Weights of a small autoregressive pixel model: adamw at rate 0.00091, batches of 128.
Rows from block 4, named by matrix and row number. Rows with one number belong to one attention dimension. Each number is 500 + 50 x the weight over its row's rms, rounded and kept within 0 to 999. All counts start at 0. Numbers have three digits each. After the name is the row's rms in percent of the matrix's.
# q: attention query (model.blocks.4.attn.q.weight, 192x192), inputs 96-191
# k: attention key (model.blocks.4.attn.k.weight, 192x192), inputs 96-191
q.106 109:539674448536457563460547418499426506515500516584537443489544495513488498540498464428461531448516441509522399498436501443540442518588512601506543615527534539443587492483514528486535375585478508438549491465522550461428511522483486444546476494543449520448548418413422439490464560533460496453
k.106 105:574628348541505483544526437580379521517446549499443471527477464509492492530527540539535497515582464533572582451526400457529504512457469608572477480510485574516639572501532613529522548508496470503525559479585466581542466486453488509469449460465489375483525419469489566528463497483584477429
q.107 102:515617481589559552434494519493539552547544489533486455481533472546549454386428524505607549527523528514444528490495579473548486552573505580508476437499464489482432465474529515481441504391494454527404427485466492496449552495451536553483512503451520439497516517502510510463501400434418453555
k.107 098:458604487517568579545420544477565479542601416524451488488573537514571512364445510509465507491480562483479439498443502515579474529537583550598586577526603474480439509493512476477481523479532516444532484473419449467547519589509502480502547511480527554540475541477477507498445498415489484484
q.108 101:541710501511523384465451518514533533500446551450567531487449513578531476460435543505559402547513487552467487606469571466507512550536557555508493429471539523596419446562537470566465597521479435618426495484546453418490456525433480536492485433449565449507492529473471516535486461454506594586
k.108 100:475640523453541499426430438471511462532525545588531485496525484579494545508451442457480437505482548448530431534511522590623599572568567567583592599549527458477465537557501467518467501506573515485577516492513528415544457474525478510548469500503469506531451440510472506490499467451530490480
q.109 084:490408414491489514495529470546451446475485520471446536535579531473470403476566560465397533576475502544553504524430468491372397463505462481484498522504493449510535506388521548418561502550478518489522468505577484489515487549402497406570531479510497605498542446441454576578556606500490513409
k.109 091:502383520476508413464572503555470589481523491452468460622546452462536370462607532553480549571583459502509532521574439561473507523460427539466486471469469512512538553501513571535497528456493557539459527555534483627488522496443537422479475561477447496501578531515465488468485485492460508459
q.110 095:513555581511452418439487506474560559473528501478527473582487476551485496477471498592540446545540550471452548550534577511532551467542473469557445417526588534504462434547487521545522541449471446522461452480444448426504468571471475532507455524442499440537439558545508466475462396491486531638
k.110 094:498685600564577537496431451481565464478513506553522512432480468572483473486484481435518485408453536486419446558447577481663584537583562635542505593534502490473462501532514421516373530497484503480484443563495492423514492448528475493578475512483553523519467467493496492444525467438513501499
q.111 094:482414518515456518454531567539509532501575509468468449557493455518476394435557554561573534580590528440425514469465545520475518471499445465471475463507519499520420448493451509516431563464503464495440435531456523484460542563493536498504501519472490459506524622539555484451485357484412409523
k.111 095:505709539526582545522451551515541472435575464513478507511515463480528380398619551452487483519463526496443446560397594558545499526563514560550535542552524446514412438536540477508472561505454491512464424500431486392551552508520481437575507428491527529552454559451481516438492494473406493461
q.112 079:449553473482516539559536535481433492548478501481474482472516444418466494519535512437461480408439429532514456454464357564465518550403512482506511609510439534543567599521511513484542502488562565414598609525536531605553477426590457526428471471549499540594559509485555548610486521497506520424
k.112 081:492606498446480466488497502500463527488463489476504524486530555484440514507497468520487488506470436489514507455489421473286343402395505309390489435518507449515456456533477544512584475493520486548465529461501564577449508490478504477469527470570537484508510527487539504514499560586444505520
q.113 096:563716490465528541508483412508522419531481522522477490474493589549498519577522502462408505511476476463544444525507511513517480493626520496512534498457446490488509470446505511433509498467455504464461464429545439420526541551383530480564576443489460470448443421437386548492485532409580502455
k.113 095:531532447449510467459509451505474557628467522472487430573485512518543495591545521495469462550512500496545604531556518532608565566536503616592477511454500562571535580487521486451480476492467447534543524472522465489515477534441549552405505547458437487454507497536470442576514521494560471470
q.114 086:557558483557551561470518439504562516531497480530489447405528526489542590569465444454586535553505571497484546432504560420569463515564488574494542549490448548364503456492456462534427451501465513570485436457514486479507409524454627433584542463535488431376441454583374533412564482419474415538
k.114 087:518529387575520590513490520490525497607531494518444435532494514525521534575480497453483553518589526459555510482498510495592551545572517614600507551494475584553574566415557459451572525484532499414557545483530437494524500588511519484366441527484430513413514478470491539537462490455587431446
q.115 111:526160539479488460587562514460462470422525515465552553519551471551512507454497518478452503502483518597504500518489455461429469452487545524476523584524521493518543553520454526488575510561480503474551536565549498517508450500452431443525523466519537598511478468480487548501548589529509567499
k.115 112:507517523438499484441565482519462515419494534481544523500497448524538473438461515504519556523531439474496455483535439487473516509420448453414437462531426577475603523492494545529510544470498548491468531548565497616518462427583535484439442544491438449492516464540546517473459485504534526475
q.116 098:384404418500476415537445550439510592502464536510484535639531547473487470532568545487510471544496469568472535522478504519483472445457450527513484492452517480564512532469537583462468513557490493483514488517609553505431445514468493447480465540504468581528484516460506490588542528669414531476
k.116 104:467495618581409358558490533510464501368475472473545528564496393496448510565517421526572552469564493529447498494491470480511475524443483519473487485568526516419568442622550551618509470491490564493458497584471497548514535452493379474534464516498485498556502525497476512402482446456480591567
q.117 095:616472536511448505454508458490420425422499401519527459410515466522503534473401421524419533448466559549466502505474469483508466547499545492444478528654497533376600501514500524518521475520455605404565481565480478531525540539387423489532524518546475535575549460409526590436469538451581546502
k.117 098:578598431449544617439477429548530544535452448517435505429544486512604572428410535516433459513564424497522514462572442462435424464416466364423454471446444474533470536450463528491460562434486399569447554492516450579543510478553611504389504504528561454461542469509506478524474547430556426483
q.118 096:563549509528499504468524551547487500580480501464485485567550447561541543555495453564461492575523571441478475489486601529571534443580426513514493412499555452557426478434476556481532599428438431478431394527498471439466535633466521492561497456444488500429489578521459515452476406443439400523
k.118 088:467513537507580504531378546522473514531486449487504511551531415471542546593517502477462542471475553509472456516413553570683589612612510645570520613493531492544490561531546487499390560471467502457463442543492472439570532514502532461595495496466522543527463526505461493449487493416430474443
q.119 095:503393472439542510414550488418531513490521505523549443504495555583542517442445461508497462532569551497569566606596536488536512420569528511562528410534443525456492478482442497444570465526516495544551476407467519409564449600476543526498537500499478439556452453538434523553472501496566540543
k.119 092:506528468565534496489522429463520538512522576549500439547455504591522490423427532458538452526550462508445490565527568504655582535496512584485490576499487549512568594479533451521413518555507482501552506505552525413474461457448509521370487575482495445435453448496539462481523513488599475503
q.120 083:445450524553448434540454528485465548429475472540473500552508501482466539548519465487498510441442527570460528413431395516477483556390496512519465630540536531423611593535580532521506446483569607412542585556512535592517502453475406516423522572517425500588525523427583523453498445534504493498
k.120 084:539490559537439526536481457553551470434460439489483523409517519486453585541448445507494519424509454513501511453495409391289393393423516345415472469524506438482438435520486510526515453480502458527448520525444467603503520482523451495506476466561542482520557510509537498461489511521512488564
q.121 109:435583436468522534558542513525532547535489557553433487612584511503562494506519544544446493570465464490554526482536540568529526557590515607540588460461490433539460534456575581449491485483498492492436463415551495465423587547427558444506543476449432491438459500455418511504483518552423439440
k.121 105:507558545570444392559411533461470580486506452475533503579494484517523454497504488566505500476451515520493544489451457443549518548505525663608478600496627516477573573569506561513500471488493538500472540501468445530496500599429452461475513518399529530512469546516473494485546491476493519522
q.122 091:579581515538497493527504456563416454483550479447519583481573436497524453408470499545455508509501531505504471583488548503447440494488456434440473469545553477535513429429467529508540564559426452522493442498492429500507446536556428437625466448488561581469567459525508542539500591477510524502
k.122 096:470332472435582500410521513522455510522500495475493514530545411476570482414493540537485544526574520521481452502565523550620547520511425581471511449473415504507520562475469514526456571463479542514434500563586548544498526435493604500529473540503496506453549463495461530419482489439473519426
q.123 101:434531515478441323512445485474549608409411562519505501612489536520462478568530483568518443551487473531489556517464482525494511525479515592515544485477548484467484519599566547577444457550508538549450532520582534487478455528384464482487485540471461518533458512438472526496533446574483548541
k.123 106:558434629608361447517434430523530480442495497536551521460437431532438471608503436457527537444507498522488501528517497445493526564483539513559486610565549494404532456612553475596465447497536493529509538521444420494514481469496389496517459505485513462500487499503479467440546460451565510621
q.124 108:424307402558482531404517525514542519540516457572477459528451454467491445503470537446544561545598510513437432544451527461534518568589438493542475560445538612490462454448522497560457422562486443468477474531554460463448421463501534522508435466546515501476593447564489535556483492397487448519
k.124 113:519309419586486562552510536522480450522456446511477443492548498505539480492533470472555548526556523544534481512394465568567413527511611615564582503524524416511483528546537503497539527523612464555619497431501530460554473602495470471514511520509555492549460501467417494533485489494428468458
q.125 107:550448549517491520538518462502518443426544493462543562397408447496526516498432516474577491517509522477494460503461511444543548580500536548543536538513473546425473463585504439608435475580493447561470505515501447470536401463521483468587474448485517476430513479541468547434523508423541502557
k.125 104:531470387484503601501521489470472409584514525531519485425458544497533480479460515412489494531497499484552418495442510481555540553552524594549500580480464555528565566469545415461556500540571509469586574463547524435530506489530570555459479485474444448442452459540472518497469492484552476434
q.126 099:530383539586487458507505472486483609443580517530514473553599438575530498407436440522554564504534566521439517449473524482528469518513472617520518574522559493410559516520537547528494409506489497455466471545486537545444477516467430454530490555486444552494515462450520484424546456544414474552
k.126 100:531365520583482561565494498564496447442529420508465520431521448476574539358416533505520613440554512531454509432483464393525479521447524580516491533542523538411596521487534509582461553472514549433470522558510388614555548462549481472486465489489514444485574456507490553386411467402566505532
q.127 081:464486413518492470507469458523499453446442521515496513541511534484502533538436484430422513534450475560518461532423461502439413518526462550507459531484472460486531546438619570469504455523489550472450486532628455482486496471378477409568458463492482614534501394432408603559544581456486542427
k.127 094:529503558523453460531520456526456527565444477466464463523552462475562621572461450550516526531593486497511541526627422563523508595498531499482498519466475532490543538566541506524489466438513505549537559514506436666513489530457513498468475515472400521475568545532399456494480506456510496535
q.128 085:443507506442555506562443561484465616478490492586385537499629476479494459514511476505535485453472458510470442509441494446460448491510478501498429519407533596505568447429478563405470517524440478389556499589522474473458485468533449508483502465569556509395478490513470550543543657488480522524
k.128 091:428479532535424525477474561513472463513521462511477530490500473481346498559466419473543502442545473564463422455503364569424505516467515495508524550473524534484511605536595624431507479470555510549555564577464427589439523414544435522466462460527494508430481568524528514550495541530510550478
q.129 080:466503483550537613477495541400480568512537549579484469486481558519501434510543498520491424452480571579450401562479500538563559581511552571556570490547563509493487528625412433540496524483580487477482503508480566419445496490521467452554485502403389496482421549496507487448451415461511470454
k.129 085:545520558546476528506515501466553583544561504512460406467524489438403477545502461518441506470393593532461495526469482460577574426578528586603522473437483438423504506424450509497523409476401548445524542500455450472518451456516556430512592551498522456493395547575512521466529394468597474514
q.130 071:514461419468376490513531483480521473519570460456489505548479501508382348501607513422406514469464378501625483507571473550434490455421433448523505534418515455502505519479479540486487485504534491504513583527475476542494609450517464552438453511573453458511465489468564487505520547599563544494
k.130 072:496527473509427461500442441483555532504513494511545507480453532520435514665609487521550495477527539504534581526538459495427496519344472389460502487452518482453465467523518492460494504552517499493538546470529523547619487574487457520459417550478470457540483542489487425502519441598489547497
q.131 089:490536519455466489430459481545468453422448457527560497543476597460503494431452571509492572490443479516571466477480491505526468457618471592476543501464556528494531494577496532543465444508406492406517481452560554480374451516409441466554551521507524608540399445460399422616558534544422574534
k.131 084:466520550501434519496481454524439420530516438532485535493541505546536455452500503512463565469466415558517462516457439564588528550556612638557598554501548555496544533521515520578442392516487449517506510432471446487470602526443474548454503491570502488571441424496436489487500520476500519487
q.132 072:451491460507468503442401565523455421575440512525585472449442485537508543481456602369536427471553494550499460525491498483494588608465523521508563514466551531551519543585456439499522582564545501528501528455547549471537535392483507529447430516433467435502564523485541422524492492515518514463
k.132 079:481482559514494435498468595485557515513534555520526464591465509551556456381433538525451447518454544523440473560449520459398468468570526522547514454461536445458458483455457438434596504539457510518493517420447560398469518490466484403584524571468476571513530525476535428427551491544465481495
q.133 070:448514468472433474443460537492450456471498549476510534505457472567399461465527562412427537457442366532532418516550491506446550472445450508545515559460540496520495548573420536533474511547522454482494583544503516528466638359527424575495354443564488467516522436517567525512539550558555569537
k.133 069:485508470454488470502480449460606498540561508553595535490442559537521489513559566450483488442493485501555557525543422484382461512381466395488488479441470499476437511459505488364518458547539529515530586426479477550587511552480481551460473584469467472535501538571501401511516483591502528501
q.134 099:482479454581531528470503486454507589516467507470454502502569524477412378482548462514553427468577532526484427584529507482596603519467539542533475442445575522597432523512488490533505531424574477576548540467335502502485414452596501511549459456446530509528538508533524501507507463422524453495
k.134 109:504482499505549450509483651507543517571504542441524482494459444357397452602509514477469523569432592459373493537535514507459549488482425573508454497436450473456516590481552484451502572445438676500500525518527477515472465448414550415514501500461473553482572578603460552500592483494514429485
q.135 106:505472446604432525542517446478531577528528427555472474527557531500534411472527510491608451400571530495495552532525480510580575555559554599499560501443580595502463455500535450542458445487516532514578487459440432512463407518457467532526521515425510512543516530524441458561495474464462484488
k.135 095:503530555522499481500513613496466458546475480434493458508486469418444450586492521455503550514390508478412414524476488473542533528578526719568524557456531548467562596505538467492521500556457571530507485488574434444409488494457564475509472469523505516426485532567494554512595518507517479475
q.136 081:494526482510518453639597630455506551557537439563477523558504489538558413439527537532513485541448465536481496474455466494486437498399484465498528476487457482483489569512456496466472467432553470487484506443489549466565599548534475561473559502455460526555418517566549482469477495478467422525
k.136 081:552464433548479549507475455448547546540475437537499519382483427473497363549653565502468553489543520511506563481467521495454529451473498438461527573511459529528482438538473506531500593447473497421554512550447422495604470512491408502452548526544493406494450541519561516450422461503560483585
q.137 078:448526533536529574449463513574484499418475534481473539453459512536479456408434530499473555572495476533502377494344535485453456483539473467477502496498498552520496460516488452556411538525463468531523485565542572452507428535518592447492563414520552512469506471538500565448627477432476549541
k.137 083:500511561403501456562523482508481485527450586561470506550551529511469326395584509488432458511454461509553574468525442548449525469550541441456550506489505487495454488577493577568555478438524487467503475498444521518443523527461449474557535501487468544549423498490498497446447507575440488488
q.138 061:446495444425472488407423556525433481470427532463465562468470506506429542438433534451420526506463409481552359481499487505450508439444459478538475507469533510538521582605443560526489516531495471454529610540536552525461601371522490579457429450592558499482509439511530524545548597558561576570
k.138 068:493512481453486460477503473496575493523538498548564500488457521538554487396503539484476456460523474531533520523532389514343437508415494415471492474464455497497463525517479503446544470516544548558532609440469491551543516537466452485486467541496482509563546511556441448539514542526519534508